From a checkpoint of a small image denoising model: 15000 steps.
Rows from block 2 of a small image denoising model, named by matrix and row number. Rows with one number belong to one channel. Each number is 128 + 24 x the weight over its row's rms, rounded and kept within 0 to 255. All counts start at 0. Numbers have three digits each.
After each channel's rows are labels from the 100 images, of 14848, where the channel reaches its highest value: "lies over" is the class under the peak; "patch colour" is the nearest of a few named colours to the mean colour under the peak. Only what is clearly more common there than usual is listed. The data: cartoon faces. In brackets: how many of the 100, against the usual share in percent.
# convs1: 3x3 conv (model.enc.1.0.convs.1.weight, 48x48x3x3, standardized in use, each kernel summed), inputs 0-47
# convs2: expand pointwise conv (model.enc.1.0.convs.2.weight, 96x48x1x1, standardized in use, transposed), outputs 0-95

convs1.37:157101109114103146094137121170157159116102115115161133097129148116175129145145096154139171128117092103107127111138132127098101170155122138169153
convs2.37:095096104114139084140091102123105081125115127126145099138084160100121124110095135105116124134142139126133123122116165121089128164118145095156120145134127134108140110105104090096109120149123102158160171137176121157168139147078162094110099108141108123156104177125132124156128084133112093145
lies over: skin (85 vs 47)
patch colour: cyan (34 vs 9.8)

convs1.6:118115132148146117111167160136122107130129158131120106134111096141147102141087089168143105210124126101131124162116107146118107119080151112132139
convs2.6:161122095141130106144123173104090146071130174126132120138118136116099162119128160141115082104127117093155144146118138121178110128138148130134123100101149118124131090160131125133144131101124158116166117169172139134084145125111084154143132135132122081108109158100157105082160098127116170133
lies over: eye (95 vs 5.4)
patch colour: black (71 vs 4.4)

convs1.3:119136119130116145107145120124128145113136109136121143110126133110122072092145078177141135194094092112109187147141124137101142107114145114103130
convs2.3:156111126081117116135139135173100129154116157106127122128176120107157137116101142102148103143133136152140120120100112136136143125128116100132149124143118146113121112055145162134128121130164134090114120215138201120112128109129112111134141127131126087143101104120123188133136091113124100096
lies over: eye (100 vs 5.4)
patch colour: grey (62 vs 32.6)

convs1.26:123116127163111136125143097114116154140095132135084098132135125105130118122119152119085138158180129093132155114129138207137108078117151129146124
convs2.26:138109109141140126122097120155096149112112173108117107102097202090106137142128114157126188118117144111137141110120118119113114171130097130136119163175107117124134122123143095131152127195132182128141142167098122115157137114129145149116099097128104121159135114135078080156119143114141131122
lies over: eye (100 vs 5.4)
patch colour: grey (72 vs 32.6)

convs1.41:128132105119149060074136135127113098121139157133126123136167135082123134111114133184105167094138129137120090132114136114094115130156116130167138
convs2.41:119070068123125123112078149141137160127147090133131122134142162104126109109125119158131135096154138162091116145159107131145107126133141114109102135160131148155102189145173135148113104120098095103108133116111183120144129112133149116111157190124134108110155163133138139087142163150132138137
lies over: hair (73 vs 22.1)
patch colour: red (41 vs 2.2)

convs1.11:144111111170091076119169096137125172129119150131129122133121142131124121099140123185138066126134126109126069133111135144147151104110132110136144
convs2.11:109113145154076167124136129147091115134106115113132144113101116124128119106132102138153105176095114128121092115163161121141142133114103095138153082128111079108132093144182153179064144114108171122109118103108107100109133123126124150099108165133160138120172135110139137126120097132093119113
lies over: skin (83 vs 47)
patch colour: grey (68 vs 32.6)

convs1.15:108138117163183111158110111156118110152136127117090109136076132122173146104129149164137123179115141134138155167131132165132119108126098129152160
convs2.15:124151067078172119157130144148140103159137118092123133144129184114143105138104130138119128149156112110118181086172108061128169142151105122134124110150118121132134140152111132155134119113116092113123150147108145157097142120151128130089127115102141101114131143132151154124081114155151124180
lies over: hat (25 vs 5.6)
patch colour: orange (45 vs 7.8)

convs1.9:159136129100132120110152124163177128124075125128102137128178120113142122121094081127140109129125125129112129070149103128102169080130144125143155
convs2.9:141174133082138097136130140096111122153154126141139160144142151067109138110157144129108150150132173147141160094122106112109185185156143097132167124139128167132143088144150105140140137139119130134159133094082131130149154155103097124124088162157106122115110128154148122131166123125148094124
lies over: hair (48 vs 22.1)
patch colour: orange (44 vs 7.8)

convs1.14:105116124111151097073151122120139132135141147126147125095160115140085120150139079112122129105132150134127146134054141098188160125119128125115135
convs2.14:171100143132102121099126159099076127151123161144128148147077097121124126105157121139108113134126121139103135114129137150098147130151131128120127160099122104160131152125100125151143123129142153061178146119112143131102119118094168168139199144139079120144105125155128104102138147152105180127
lies over: hair (65 vs 22.1)
patch colour: grey (60 vs 32.6)

convs1.18:136149110149097167106154135126163158106104142133119137124121073161114109103066137120138117128164167128131171162135133137136141149125141124178118
convs2.18:113152153143170145144148153126086113135126132112186185115125110125135179138173147105120123153107161104159117085155155130139118121136126136138194160108137096096155112102121119149149122112114121145103108111129150123097175174152119107118106116151133152143160120116172144150127155162120133127
lies over: skin (95 vs 47)
patch colour: grey (75 vs 32.6)

convs1.39:155103106126157170095112107093132139095152143104113140129152115152132133133143124127135145100138144095111179097053146114144116140132171141110116
convs2.39:128155098124124121150132168138105090103093109134140150115149122193130137113120104093155141108137152113154134107117125041100131144133121172148123121126127155120143124182136089146120162087122119114140157157132111103143119137133106150138125093128130158124131116106150106125159122135136178062
lies over: hair (52 vs 22.1); hat (27 vs 5.6)
patch colour: yellow (43 vs 2.2)

convs1.28:132091126145127123126145088085118152091140130113140132113131119162153117120137129132146160158127131114130118166037137183116122133152142126117156
convs2.28:129123151157191161138121119171151123135136105121107167142177127129162131127146157120096174117133123103141128126134122129152099078131115117105117109147143123128116152166132159163157106126174141118123156183138107119160119132122208109119141096141118194114127108126145138150128136128115129102
lies over: eye (75 vs 5.4)
patch colour: white (43 vs 3)

convs1.45:134129122154143107165164075136094134131121115127117115116104153137125108122119150149103137210120153111147100152134106137149155149089093127147154
convs2.45:083142147107135152116118097153140155117149149165105100176121146159119115142096115120110139147098119143084128134152163157112189188101115125090092148158135124155125117133110123151140071170140158172107123133113105143143130131151122111151132097140106147112096152156109142159112129139131103104
lies over: hair (50 vs 22.1)
patch colour: green (29 vs 4.9)